python train.py --model="sound classifier" --dataset="synthesised imitations of 52 everyday sounds, one a clip" --train_examples=39062 --gain_aug_db=10 --time_shift_ms=100 --n_mels=80 --hop_length=160 --input="mfcc" --spec_augment=true --win_length=512 --targets=["group"] --num_classes=7 --arch="tc_resnet" --norm="batchnorm" --hidden_act="celu" --depths=[2, 4, 2] --kernel_size=5 --stem="single" --widths=[192, 240, 288] --label_smoothing=0.2 --loss="cross_entropy" --init="kaiming_normal" --residual_init="none" --optimizer="soap" --beta2=0.95 --learning_rate=0.0033 --beta1=0.95 --shampoo_beta=0.95 --eps=1e-08 --precondition_frequency=50 --max_precond_dim=1024 --merge_dims=true --one_sided=false --adamw_lr_other_params=0.0029 --max_steps=10200 --batch_size=128 --epochs=33.4 --lr_schedule="cosine" --final_lr_fraction=0 --warmup_steps=510 --weight_decay=0.0 --adamw_weight_decay_other_params=0.01
Rows from block 2 of a small sound classifier, named by matrix and row number. Rows with one number belong to one channel. Each number is 500 + 50 x the weight over its row's rms, rounded and kept within 0 to 999. All counts start at 0. Numbers have three digits each. After the name is the row's rms in percent of the matrix's.
After each channel's rows are labels from the 100 clips, of 14976, where the channel reaches its highest value: "responds to" is what is common among them. Only what is clearly more common there than usual is listed. The data: synthesised imitations of 52 everyday sounds, one a clip. In brackets: how many of the 100.
# convs0: first width-5 conv, stride 2 (model.blocks.2.convs.0.weight, 240x192x5, each kernel summed), inputs 0-95
# convs1: second width-5 conv (model.blocks.2.convs.1.weight, 240x240x5, transposed, each kernel summed), outputs 0-119

convs0.125 099:566493521540511484564447525521505540502409517444520486413528395399424500485500439394497539454572474413461493490419521473461502629546413484480446499517452534472557547577550510436456594442447444508518475455518554473505499504515559585479485500431564521474400515514484466460460427460518559469
convs1.125 108:590465577488477575494438470602557460493471460461464451491606536566472510527492494458468466498566488494521430603552645536558524479517475475561473481443509445505556513483454451498512525471529591426457523556466472460518527465497517456658449432505519545498614517518540497579480538504504530376486473476467475503451464506525507464532528508503465458482430563501518488
responds to: water drop (42); siren (38)

convs0.183 085:537519476451434499541504479459543587459486453544514514466533572450645528567566441453413479500500435508499439502500591492498608562530478467567407529512500557460431428477410539483502466609514522467516504505530599410453456482604541437537456408625453544523463477486497500483529618527500546496
convs1.183 101:518581525527413504485629573431464522528427470491582481533554563509561528475452551507436567514546475459441535479426524511560405577567601545537492474460515496634472449461515528477510467411539473599464468434455581574433479457542411516488462552480566435503669542447502505503533457464424476504567496501554434484559486492547541355465517513508546464452474475503549501
responds to: signals (38); bird chirping (29)

convs0.140 099:521444509481393602478645488548518424589520520428482514444538532512553460515510610497403471497511594455580470502533495497531529438479530557367465594497495448570540490446416553482548494570517473461524530501601532495496477498527527425574415528531441448549420533396457542455525475588564489516
convs1.140 091:451538526497510627520548535503471560478530442533494528493481529543475474511469456516552512510450528462506552466556457476537485482505516386492487444492531413499585492511495432504483474378455521484566507481469545514419552389444423511514536491391464499486570547614388376505489484499568445457507638511455505492485537504582510542444455445493496522474566390548464499
responds to: siren (68); signals (68); meowing (26)

convs0.20 108:497463521473510656520429452495469475495550514457514523512462533610551511495508378535499479473525502487504466589513396539439560513475539500482401505529491468444427437461530521441501563530524511525498597471547546571490478485598487489562506577435458559451505537543510693505371531474476561544
convs1.20 114:529530585491579494551449585454430475382466541478531433459535450548421442589468535586579491488448519545471465515538490521465580541542486515471587483550512465435497545491571632477453485592566463559504569648498553511523462418524509494503541561469590588505545510529498463424464450457441448496498596543545413571501456466432478531546469471495533422502520528508482512
responds to: meowing (54); animals (54); siren (32)

convs0.168 105:504367495518453438608538506553485372469570446490513492486438461431587563386571505516472541439512589429418543518494487523498421452457439403462521561470470435468534474544449466541560477362497564419473527445428564569471422537523463488510548572518522433550548456440495498513523613423507573510
convs1.168 104:471509468461557469558512452504548455495460419449512400628576528475468408526486506500593483489483489585583472523571446482438450467499544489481575441525540542476448562444577563534568453615460465549555465456498521600374539518429571469451469423418473523516531582508475504537462449478437370462500570502535465512564468530431470453571438502511507433480432447474487497
responds to: siren (30); signals (30)

convs0.121 097:626526417544452487497536445481460422503466508461511570479581468427460496454436488496524434498489470535386576501532454468471491507599432446498421480484451465537528504597498464534535555496496471434460567510497551633604603506544509429526486479606549495522451462570511481456562550411444508483
convs1.121 101:505495448553428414469576484492565488472493584576498526483570397481417486524521416517523515503534474493453577509464451499492525502573432568530436558601460438390467496439484486467536388574452463482520423462498472559474484550548480514438525560507496581583479504547573461456416503482447521490431492552433436564613519447509500523622551479438531592482563550467509468
responds to: crying baby (37); people (37)

convs0.97 081:468445465454473412456503506473531387509475541550537582518451523499501544433494521436468409484553503504407510379515544496523445421535568452632446504431489487497520418473450440576476414512624496404496515562578439361462559532514439444486508435503533534504458507541460487443517429514502452513
convs1.97 089:496542423580454467509466543528487455548433451651436410465510431476512543543482525506517462453458479478541425443541603528470517558464458412575433475567486500490538569453552586544416562532505450632559489470563500420470460551489503607492545490501504599463461470594557511516446491609622525502518554483512457583494433477524488403496535535485485508541416472480450500
responds to: coin spinning (41); hammering (36)

convs0.205 092:484607452498554498465512459488476465474386443434446516497531564417540425502487535472590451424456519544550421515417438473468625520492594510539525569557507494438366467507477479467464586464487446459554496507519590564527552492377493496440468555499510494441512474521556546576533464452482422543
convs1.205 092:521413414475508519532538480409533517494484524505517504499557522428422412514371511458603478501499535560527481584475456454523495510453450567456449503552586449500508463509432483504465556478453501417477516509432495542585484491596485470432483408479426534633548519544520532545512469498589469546446488544485417434500426555527511523429540570506545597492516437523530521
responds to: siren (36); water drop (31)

convs0.166 104:509455451433521484412483488468571521548478463526525403545474586498439482480539400546456441489503495502579398472465457424426540496459398564447439454408510513427513647572555542567397600587505572536506483526499567446484568493496459490557503594542470503460497435517448497465543628486479450473
convs1.166 108:479499329424507536486573486478514543527406511435470444443551467512561426573534562456469543484572515446456480464514554511456543532512531487425444457419445530557413446525512454498566452465498510497410483481470496527543525534468482471484456503492491455506469534485504494447590533497432470479470440580474452504653444462490611461486522564494545522389466465460571492
responds to: coin spinning (34)

convs0.157 111:574561402450508508441432430477596487503530448453417491501513466425466500537488404483478531593531562534403558510511550491486464536559512503483497495540576577468475510420536530470475529470440549577503541468496516483445520568473494493501436518483453507499531541556442472508504563618538403472
convs1.157 111:514435411545559465469558490453554597603517586484547650511524462575523569497440463436505544529547431467505522572480624509568465487547520532434526426489563503507459440466528492519501472507591578520475462500486503468557482448488495547394464523490508536450455555568535546566560485550428489553548522396500401542456432574536423535547543473535439470480513592524425443
responds to: household (42); doorbell (39)

convs0.34 099:498533547497519424534438541531486465483518494485426479435518531501530453464535525470590479510476491468479491523464394470533550442469418527603522488598400504537448542467497543583503449502524507395478587588494454498528527561387425550467516455415523542538517527623548457487566512431469476546
convs1.34 101:549571411455493484446470475527527436450531457551533528482488582461484521470461484503454452505436498525547469424508528486455463464486588502444460469546429534507514494509418555477485456517510526516399521488488472488494518521532581452453427501473509527555541444482360591513498511539468440557498542564437510458552499478544496477548476469473447442565545378514513518
responds to: siren (35); laser zap (28)

convs0.17 107:453565508446473540514571542499438575509478488454503441430615485492565440504552470491576515425531529511505481524404469571482447485424478485548519557595515575515464430543411563487464445586414490575507480531544405515441593407514505416447467469489499473569417526482463418555499465446472440532
convs1.17 105:551533575486533460538517539505406512440491547571491427470449532487576479483481481555540541529526464617571520491489571513455439418517492469525382446484548481399505509488531467468568488464521483481493459537465486505595483432462496392458498550483411435632632431490514488490397509498571508400442437544490584407542533469503393520549496501496540424494473477487528549
responds to: people (54); crying baby (52)

convs0.186 112:523471450490557511523504445542535474446423439447492477475498535534483448494522472513495484432433463541427515462404465464479498553509560542443424464547499497464487638490492507525486507588450528589497466569466499508410464440516462539503379565489435464482596519518504458458607568490566604487
convs1.186 115:447514493383438598432500520475494530420587484517537564532436576414508560421567466486565598529437460488457569494606572466535481448435492482505508509452490481487446498518469495549537548542517450481539498510474560511443510502509511476506445609525483433433462491489469508526542512562451556577530461501493619457639466564462516495516470513565499484484487624521501389
responds to: animals (60); fly buzzing (36)

convs0.147 093:493492495454592553543481482600398545415526462393444507498558448509531443502557526489533463474437509560534445576483516520522476562495509482438536424531469447480372442478452424467557479555445441529528627555488514460525479421520522441494468489396463524482570467477505516558508386484556569493
convs1.147 095:521582549523497481540506558517472517449507472502633399563470460485537446513423496519595401489505545507520544506558602498516470463487478557532477464534471579483469452558518546472482534470506476377465433583412469448536464539484462544453493468553466531565518509520518461572535470490491526362473477556507411432479513581466438520539541501517515521490546487576530505
responds to: nature (55); water drop (52)

convs0.41 091:506514509409439388513518473462571512450462472560628384475437463513507451457451490546491549529426504496532486440543490576442464449561565581475481462415578474500507564514617437517478491483596402494497436507499489447509443568499544537527526545475460541550454528482488469432446547511469492413
convs1.41 100:474496607560417534504489503506475529563468495525516532536515512492503490584507494501567449482564530454470424427444361489510482535510504448546463526417490449560398497384471419462507477500479438504460557563446482511506546520472470531500450529443512492544539471540504464492574498474459463494556505410515485489435431426483432480556430485471458514433419529499598486
responds to: coin spinning (34); water drop (29)

convs0.218 099:497521505506464493526510515581473469508475557494512485504540544449317471543518469468496497529421537437449502567515453548532549527501507517491506583436459487470590417486591467495501446468508552518448487537501427426448387514451566555385529517463571461492626427447417553461490462454486528636
convs1.218 096:490542405522476520608360463518474503496471500581508518574558489487474508475504488570531478603414472584545453532522495440460578461447522440500398499470531488469581487449457503458492512506512434505508434538508516456481482515560490536473485524537370383501456472502464529393518485588488423600493526483506592518556491587503466498588441533570485575545538482406401430
responds to: nature (90); water drop (88)

convs0.187 109:636603446536547406488478511546525515503480426558585473492434486478436399540451528580504509363584487538492495514536532413537504597463467554406535514499469543389419482560552528499531462476515554488537544447429532514585452434540519553468523478507563609450515492506501479467475568524452528497
convs1.187 099:457500535459563535471510511501482439514559600506544519429492554453541431518442605391485578463609498467481507548446582493549539543466592540489577496502494538582580538429419566407504402441474390490442535581465506465511516440551434497516428514467398404564439529515559507499471525489484476517521527481564526619582496493570559577427497470461537554489547501496489431
responds to: doorbell (41); water drop (35)

convs0.23 084:491521475407479465462486447570424513465546459566497426532487584506478539535511509486541549524437536505476542486447495484521475538500476513497486420412472531399512524488503407408511481505538562494453490597535478457473515569435386525538576522565489528435522392522522477474481572477490528499
convs1.23 099:485488478536390526515491502514573406571435524496415431612502509495431485548549496631531474532553481509601474436447453550516433431521461448438452559482533551479480481452485513603496588577465517484510542498499519524448427569480547477537501589475414519565448558489511483491498518501458504450492460443527518405395449347474453479523468555555494508490577609445508470
responds to: water drop (50); siren (35)

convs0.138 093:523485392419404535439527493429512483478487459531450552485527540500521547527542479502533611393549476465518474428490445433491468530478405519576472543367566486517584453505410513438558631539576511450518487499470448459499515452524582495465590474430515487458436593528528492511577471444461446551
convs1.138 100:540542463522675443520517510578431464472552497533520423554475516528495454594477471466594510469494555496485476493504557452454490520480440589475592395368530471455482518458503439532523535488523580542457519590547434530568529496493416536392489462530482549476500484585453518443569487492505492438485488451565472435535456481528448516501508528531539493576494514498473488
responds to: household (81); coin spinning (78)

convs0.21 100:475534445504439435499509568501527542431398478381425525582478558476519487491546483489465554400434458498492520558521473541589482476431616519450534451584370500506515450496395545561564463514442538532535520467482522584528446478502434450513450482542537450573441545534518570452600481481489492514
convs1.21 106:481586541454575500446504515557418439515513443506471531478508501545553515479414426433450535459508549506515531459487554551565449458593503464494498554517471552474476528483471457569546475418492483364560517565423490511536478532494506489451400434534541571541471544446477535477519508534506395557519561429464498512489514592458536436509383482606503477506482494553542550
responds to: animals (69); meowing (52); siren (28)

convs0.25 108:527493517471530490448401492510354529481515435574616495511504512536502522517465432479551574498489497448517510503531452552430444554518425498482597436459490534620495520520496481527421518384515484538542460536529469479589544441530510441560468593555506453444334439504518530535516456526401496440
convs1.25 105:435434407384577477456459547545521559404490412458503478577536431456492472521454524474483562502471591485470426544467543489449531477491428485520435464542465523440447441513529477515511561482460576526470473558481440433594557507466551463490475458517544506380421493461430505458501396503373538471468489485655469514405450511464496469517503428508524454546504459412481483
responds to: household (85); coin spinning (55)

convs0.204 094:525478476524526517569486470593505361476514513553480501550468429531612461505567544513458478414574519463531485455434485452528410509504519531575491561525538666536443552508517449475472390591547526484520546457452612474429543585535555509479555446517546425494458523482397445506486599426448457511
convs1.204 104:563440433413519552496538505526512484491493538545554389456579550456595554488507427534442515497441433446550608422522550475432468529406474488477505449474472509574521481396546522551521481450593521546532502436508485567532365457492571511574469444413543511457500465490530487502484540491424446438488412491528412454503510434599514452356559507478572594544478516480460457
responds to: machines and effects (68); laser zap (65)

convs0.150 109:439507511466502475497446525688537570597519546428504491442500468506414419433461463540497451454490491417527499485485476550570508481518519517443468518470494543540536556489427419469435539449523534441499478519393531461457450531521469487459465517441558543499488424535572455472436567449580557444
convs1.150 113:589574343467563497463504452451535582537497476386511467468470460430441436487433500557565503482504509494427487483504425480516447509497620523515482510434512523446565455548540503478435501535494420426455493505461486516505462500544510466529514446544544469593393491482549529483473424444478411529539520539474533529470447509510576540435440503506401565526630454517438513
responds to: water drop (64); nature (64)

convs0.75 088:409542454423455403570421470508531497430528562534528484387564449494467451442451421407516569507478438509469461558420468586527579496470455526506507485515481531382417547526487474488561510514542483464399571478518460566485461441453389477522426596577495459523479503470516514504527433441591558525
convs1.75 105:417543465432574488457421484442515504490413477550514478432487553481388510463371448518513583537403507501500393485446447369584506480479518465544549590477583543444553525435526465479514512441539531479443578567469531475421526579564520451442428518491447517578539530414489469592559487593446484451523527552512389479445465616459531493486526548536489512484551429456444466
responds to: machines and effects (66); laser zap (65)

convs0.197 081:563417330527446566448552513505477492551548501504496487515499458530598498454365461547446597646498531517485489487522492573488514467506468458488371553470502478466493554392548529507524478475477442519484459533500511494425475496555491498428517601544523481536500501524482570543399453489466482555
convs1.197 091:610533491416378506472481474506495508548472531541537424514476407488492379453515394473532446533499453444548484407426475473527479543537475470504545450507539509440497467397458556392560521564560536476459468516498457545412428490518601485503577420516538522471494413496431527469444495443534489490574446480493477542550474461609554579516480496482473497451535450601455449
responds to: signals (78); siren (74)

convs0.51 108:446454465451517544493548470372506529512489492531538439536584567510461514496412469555559426527450429493568488521595518526569531536506463469478496442457460539379479518542498473523452563533542482604502535419550523499522506438438529576463503445548543508504491545494593460483529462524545562516
convs1.51 097:491443465470541579448531493540496543541453517465516544610410595523599617448541456453595478462493538492531447487457431494527508469577493445453510506564473498444463508581528495472503419472443443543505555618453508503509476562567455537460463566459549506507513663475526546482412476553447485533522495450529561506535609515522478479563436456433454519462568454436593447
responds to: household (42)

convs0.156 090:536536440417472495443388480520483513549524492489532485425426486501524453500453538555469548434544472515565576544515485503436478576451511525452473581543484580515509614458616519498539495535589525515516495460574519416491444455558502447478523482409543547531442496498429445480462464421485511574
convs1.156 088:524476529479459464470505532444565572431461488449531507542474517434509521553502506470534484496529493454529503515560474476503421570456416499463542433463547515571528457609514475590562471516588525596485478463549460564484537569517437411549563472428452522563545544527515531587468475517443527514499491393594470534539457394528426561485517427485514500526508495461548498
responds to: water drop (52); nature (52)

convs0.24 094:442485444466439466463319437463551581528405513505514504474459490479553451493526488540573553556615423428481586390593453544596480539499576457462479465519557519547515426458517491532477560451550487542447471508506490453543484447499501510483483462516478417525461538494424487522456521478523536430
convs1.24 096:496481584506539541452449477506469538380452575424515486500566439489460519498584540531399513538532529490461474429530578418548459464442512544433512498483505565501422528423498474483499480487520587425488477488552431454514550447567442354525520522463628494497515430564569569423415484526457535427488482480551566480503501443454408495525487529512513524534370460521534601
responds to: coin spinning (54); bird chirping (30)

convs0.119 086:479512551376465458503513548368521488530528508416481536518491527461492494554481439478515475439416506478444483590417508485631558471476548536509448470511444441569510449531527507476475483464483625483449519466583567541446487580475415448462503520540509442556482495534454519586550550442477508441
convs1.119 092:469486485488442580514455581503491491481550443515507437391525488498550514531382488507418566418403479604544496404503573473555484518447486523511485463522487456512436466467495526606497559551509501432511452593473474453507518481488494366478423580558509488535596572467473470536467528545407518520403466517444519502526512529555536466561565556435552452468433537501506455
responds to: machines and effects (99); laser zap (90)

convs0.171 098:432534467566410504481430475555449429584509539518614519515464474396472440398486470581534559492540529512512476468563430516430459457582480567463479473464473510533558556453546530574472514463489439484481502510552429478550422555496488456538546579442542521426664534478532484494517563465588512538
convs1.171 093:483478566451481414451419435497511585474439476444523459539521523360472447469486545502546496498439522535512466400538437445496481468552485500524398458472479455537525579479496618474508496592458503550497489501486521504503590497597497508450495506418518464610538557494490652472522490449476502603472546437520553585491464476451530582537411520520490507426464533599551450
responds to: water drop (53); meowing (34)

convs0.13 113:575496479474507514535438548496477513456496449533452495490546466401509476514610493432508435503481510511520500480495457511488442437535496605519426589500433432526459415473449499474521450494431567481578502590514562447601457562480505513451500538384587541531539471565467456469481440461437373424
convs1.13 099:439533655507544541552576457452483505518440507456445594572518615472457557395553543531574491519499526571543510489465538497567517401433523501476469455468539535466518581419410447480487441462506501491505529575459518535524569584466496495526554456532517472559532540508472538555516442526437464369463454469549585449498458469503460481572406460534544441405512547449472517
responds to: doorbell (40); household (40); animals (34)

convs0.47 082:500471511449466447412451511439526574443487454539550545543526559467498517490476428544479529513515568459375562495504473485479499471471432507491502507466477412465492537546465526411478479593496428537434515520457430509515522395410466422546490552347478457490423416543518469519566481467584493503
convs1.47 099:399502451495631543519392526574501588463463512560517448519469469521470449468529473472604598486464528553495453482396486460563551578502486486483534447545486544440480437492422447553537479453506427444488428549545489431565547465492496438454448461443492469363378588403489466444502393560460527524556522451456413471537510545505478492474549443437524517560537484522488535
responds to: household (94); clock ticking (59)

convs0.101 105:514503426641475499466444458462448356422541396489506480425459524498481440515481524493461456498487567494385531567557503513530537507536409441526467564546478405461460452555453426514445541465491501467490617491500523496546511450453595519541510444505454514540539541483472541509473494544532503499
convs1.101 096:483483478434518428424482503433477503550568494488580525531567545482503495508465450564573495476490566533477467439486362494500494451538468483565499505525455580523561530452510525382490432508448547619442550403447469529549469572577522470501495463491504455448430520552485568504536454430403562528569545468489430585530451551530464514475484492526552456505576522434500509
responds to: meowing (42); laser zap (37)

convs0.230 084:458493500489430452488419509594533500524488482450437446550511552477505368460471481533539536554437413463543450521494501594453475479566466401485424480556476467471522490507593504495644492445547533531601555456483485512450555468485405510471593494433480535545548460400558462499522441479478580486
convs1.230 092:421570481528435433461447466589541468558378474549453501462499463454474534517474547495534468505467424503484519461494522503543430497492466513559412511500566453409494477564353488559507478504478518420484496455392471489530552544600472504427378517516564481621401504421480509518560494526450450513505493506520524559423510495516511507544539430455499533598418458505457567
responds to: nature (92); water drop (82)

convs0.235 089:558484568531535491494538516446451511567455410470447522570506530584490497559574548408519543457545547496473533584475466536539447558442445648501485469479465514431514448423480501486504591391508486514516507465551512545510393462577453528437481510528530531438516441464475506398553522454454538447
convs1.235 095:449520572514463483457513594529467501458435501405455500486522449548457561396556535504506544521443528475416497497508388510495496490449485572510535536505501467556533531489490493442477403547423436522487471500457581474514527533458547458520447433476504493520526581493539364520514409436371422590421580459463444505548555533534522545589516498486522387442541489547510534
responds to: meowing (34); crying baby (30)

convs0.137 100:593608421579497455438501543473493531525565475513442431500544582545416474527479448529620522553535479501500566510440447570609564454457637458472483535497525496489597461471507477483476421494440545447476538471537559489525462523555542495447564402586510503505549483528481490514551494419486603500
convs1.137 110:570488479474473613495501568535533531506476551464506484472457463478446589601457414474526499514535476515548510513543506489465514483466451543443515473500499460491598411414549452437480492521510410466524415470543469549499505496516493523546463492511525506513475481529417470468472525454478524574585501602476598558488530413436619426579514502489451601479429490467440546
responds to: signals (70); siren (61); meowing (29)

convs0.22 097:552535479515526383488484586543586428488573483457466543387576544488479505514460472502624437467418488447478530568517493490525414498466463527490486553485445461427482455422497523452530514421442457511516505478558443584463467357504508433525500516488548514494530373467492586400531476442581410562
convs1.22 090:575452573489515519518503543407481464585491505571522481475393584431490476429454530562558528498541486631630474492471511544511508505544574495546483461503540477479514510520467489418485501507511500563470546564495531503527579529454522388532508457644433587560561505480487549535508423468518554518467624559455486511517532520485519448507486519477542442554527424453503440
responds to: signals (66); church bell (36)

convs0.120 110:507459505535449508520456485500608531431471526459486441459572500472480572477538375478561425482483516533427455496512474484453469453547537491573480451476585565505384480488597543486486521533576512468442494508417514530444478456508597472530449486528491473523544464575498502468522414498500570536
convs1.120 106:475520552480543537586483519491484463435500546458475440539451517528444531452563478533565460489502587502516580530531633618501584520508537487521577523457545489527515501517559414577526521578499496593552602491385510513523536496543556617420529467471492508446455430502484560460520543410471545513470553472581540433489495459470492470468531561598503582483534482514478488
responds to: coin spinning (46); meowing (37)

convs0.131 096:396445466476495520440505544546479445549539512530453433549464495563492440522478412488506441495514572462474514529486407512511516492556509493548533602512579496483500498497561506515519582543401531543441503473518529546573422575500402634416539521539436349535530509510493571502432453531478494494
convs1.131 095:482524386521441538490548513471502539470476564501508419602514462476547538568438425511494520494548478480540519500530518556487480435549555422477469515425423481503493484448546489391492559463554523443507456455519555522406615453492464437550524508442458475494537458512409503495478513511390472483605513622474547528590480397570470548422436554472448505461487606491468495
responds to: machines and effects (48); laser zap (39)

convs0.219 092:506430554583552577500521512496457533457469517479500503560517491533427486441464462456527533476496540493427488550505498589427635556511520481489619430539476478537550538536530477612451468422531549424452554504445496559544432434541573472480462462607495492453414517458394437526508580532483462448
convs1.219 102:514465550492400517526563465597470464453557474533541601469441438429456541392548414460450449464562561462487566535445517478554482458500489444475533495522550448562489554454471484542544482534483429501492520561470472496514437517490510506497443458456548523505484589398450545464525489495431495522489466565459462440537492510504555476523465588334455543361453559376564515
responds to: crying baby (61); people (61)

convs0.64 111:512574562428417493531519458560447464473482554490457486527448544596630557468526484496563453492546432516545487557444451379479514442517531515495485405453499534416493490502392463400418520455540519544511509456494508414489515442619562415471563456493513515399572501491584521402506494421475474426
convs1.64 103:523549527555489543492544445491582578386507569500547515512496487434550470570532445499541448530541466530458523508529483453513541477552499574642460471497471554494473532408589500472421464536450511569480436666465496482506538410537548590494443499513519459447543633520479562493527494557431448470555527504508512432543604478536376538479584511453524436545602619524456466
responds to: meowing (53); animals (53); doorbell (34)

convs0.151 101:478474459544458458445444455552436506477502567426485558524405475459516536481497480401492530480510436502525555532436554449493516454513496497508510422466431527456504531503452549593468610537482541493570483599483502452587468410479396487489510480559553461531534451522514536430471416504447535511
convs1.151 106:350540602520574538601538516535505548399547527480465508592596544524484513502453501455520522455434506504415531486492532541495564421425481546518481451598515451396544520425526486458463514514439502439463471460394471559606541480470491468540480540488537557627482490555550491501373491488457524404505433478562531504475482535482485492528534536485494547526541615532541566
responds to: doorbell (71); household (71)

convs0.37 095:547469492426536516460571511563536543556422572572494410487471466571450486505462506473452444480529497512561484519420460425442473496439448535470663553504501533519493563453511504482453418483560541481490452528483509472556403505443468443476429462439492465516575581446486461532543431458508426483
convs1.37 090:542559520465470466458582518467391632485539563479579554441486458538580431513463494472420439509499494426481474581450450513542410506466474461447541507498515576481555409508562500567551606612473497499551492467506468446450456564584530480425478482463431571495462524501420492450553504532440541512532427548522496467461513465534454547503529470484550483539548604451410481
responds to: siren (44); crying baby (35)

convs0.62 088:460509461439481564390602444491604525511453470469541489538496536511410445442504479515438454524400498501535520405396504544432489522533491474519456544512567441517450501492538558422554543543496559462519466492529508482459481493494551570469552570524526510523497537429477597565434498449474449477
convs1.62 099:503442534568373486529546534473499552616417413579553389551514454497476545508452483517598537507494535514481493475457478497511429479567520421471505525501519480461550521472484549522453478452513576546541469544583496509506521500558465423389434474526506531538589566519494521485437473449522402496522496417562461526457501491444492440469486560490459507484484511525479522
responds to: laser zap (42); siren (36)

convs0.174 087:505534460454541477451410417476497499470574461517498436464493465457549394462534539487346465526489454509562434455566566541393427457518576567473530546573470511495395505451493450539487517509465515545551483381429488432534506433535455494497476526475501571491480573522469455446457544449490519369
convs1.174 097:550481576442406509426517515525523469537492562583483554532494444514486541497495510468587523482574513454433509565542487477534412472484566482463544602466540498598462490440483512563436476464476596363547464479482441511394532496398493454445529396537512435500690579487617490481576400586497505455490467438486474506570436443502468426485485394478519465524440608556507524
responds to: household (97); doorbell (66)

convs0.49 097:517402561506505428522474509539510411474457528614548503534468594540537412508562614545444535529552525473560485565458565463527538534449486493556512512600569501525481504553406511493532560380577501415441496541497497497486505534623475504542508539494491446456454465500542485462523472481524482499
convs1.49 096:504605499435453539438612438502540464457337446512533449501511522534412548474571573562479499394522528489551539539463491489478503513491515460461492561419514610503511467531582551522445458498593478441511510462477476459449569396491415488461519454539396469453557476475571530466576559557579503495524529566502444447582460476461563481438554455530474433505492485399480446
responds to: crying baby (48); people (48)

convs0.223 101:438464531521464515520409556493512496492424494441562520509401492442460373551507503455460476542521584533453517509532468481569472594554446477482551500446537493500554525519461468574528415622482515520488403492463496456513501460545425563504491493520539447457480536574502578432420452465516442462
convs1.223 105:590558457534481566420527523554630545489487492490608390555479482514512471517439475565517465565564538501486542639571584460482489512493513506582472529373548487501532497510533526438472490376580504548525565434464542546508518487642613494529564403437564515495525519499543514506526463570524426514468596477438469461570516509547499486531449522495505514522434513500634472
responds to: meowing (39); siren (31); water drop (29)

convs0.67 105:522410506466475448520464508493499558562439519525491555469405490521521468510464579430481450450467366632571560516588525433443560473511435551428581626436463464486555519517488537493490372535523573567581439520540493435470493606490466514495525577457468498468442470501502487514444514487492448506
convs1.67 113:426579482577413552431623513507485508410511558520512536507552539386472582502439534542508490452526497486515581455444558467476472523614445537495566493482448510569512546578490508466473485443466486485467537523538495518460438531510407597521538414502483485523495652555459514562421519549495597480444530512566506547528475466542525580463456458452510515457540621473456469
responds to: doorbell (54); household (54)

convs0.106 083:495560516488506557524568384494506421526521448505501458595499504435465413513545446462465430494461499466490473457559488535546496552568484397550514488459520527516558559611417509494564428583450587547524478502488493416442492402393544457470550490473553501459482568425463516481537439450456428509
convs1.106 087:437504481516472474490542461524524513550453528527590510548476494521543520431465457472553434511500539481452498508548481496550503555491444515436474527652529435501510440504538498393472475451536482457484531481557413476472554555552589544457531519528549428448512501520514466525581347546459440378435457423419437520629558399519514522460473589449527482503559521493463476
responds to: laser zap (46); water drop (36)

convs0.60 110:538537554514573535568441529472592446447489531516525501482642555552519499524508525438533598515473506456570552423473543515525560442527549481510511527548453436528503527472514478525558472477421521521508519517560606489501426451519537449491445482439492513531436486608508508440450509503522424484
convs1.60 098:523451526525392526558484450438493466482450493591573611475530566451500478491535510515479465599476533441516497531519510536455455526493447534516496436577603525510487491455546532474439508483520467506521482406532539487500482456561496431615531497523483549566642427539529541499499406448465512405505553508430507562534488452425550486502399492555521551547410494532483466
responds to: people (73); crying baby (37)

convs0.124 098:471556601494447510494538541547521591489544461547528532525531425456509463496458583478454568601470417529453502478510535512677445473485497527498527568470494431553472486464475516448549530571465439424530585425481555581474522423483486530615604509520449409530517531586465583488496505472570544461
convs1.124 101:383493477605468464488527542438476465553472404476413405522523591458570484482542511541435489505510468500438462447522377509521489469476458484522483494460477499453458484490439523470539547386490500499550525413521457460472522494470514535453451531455511471520423409447390482497509547488439406501530529456427452430490531449427482403494480496518518541513615526478534543
responds to: signals (53); siren (47); meowing (26)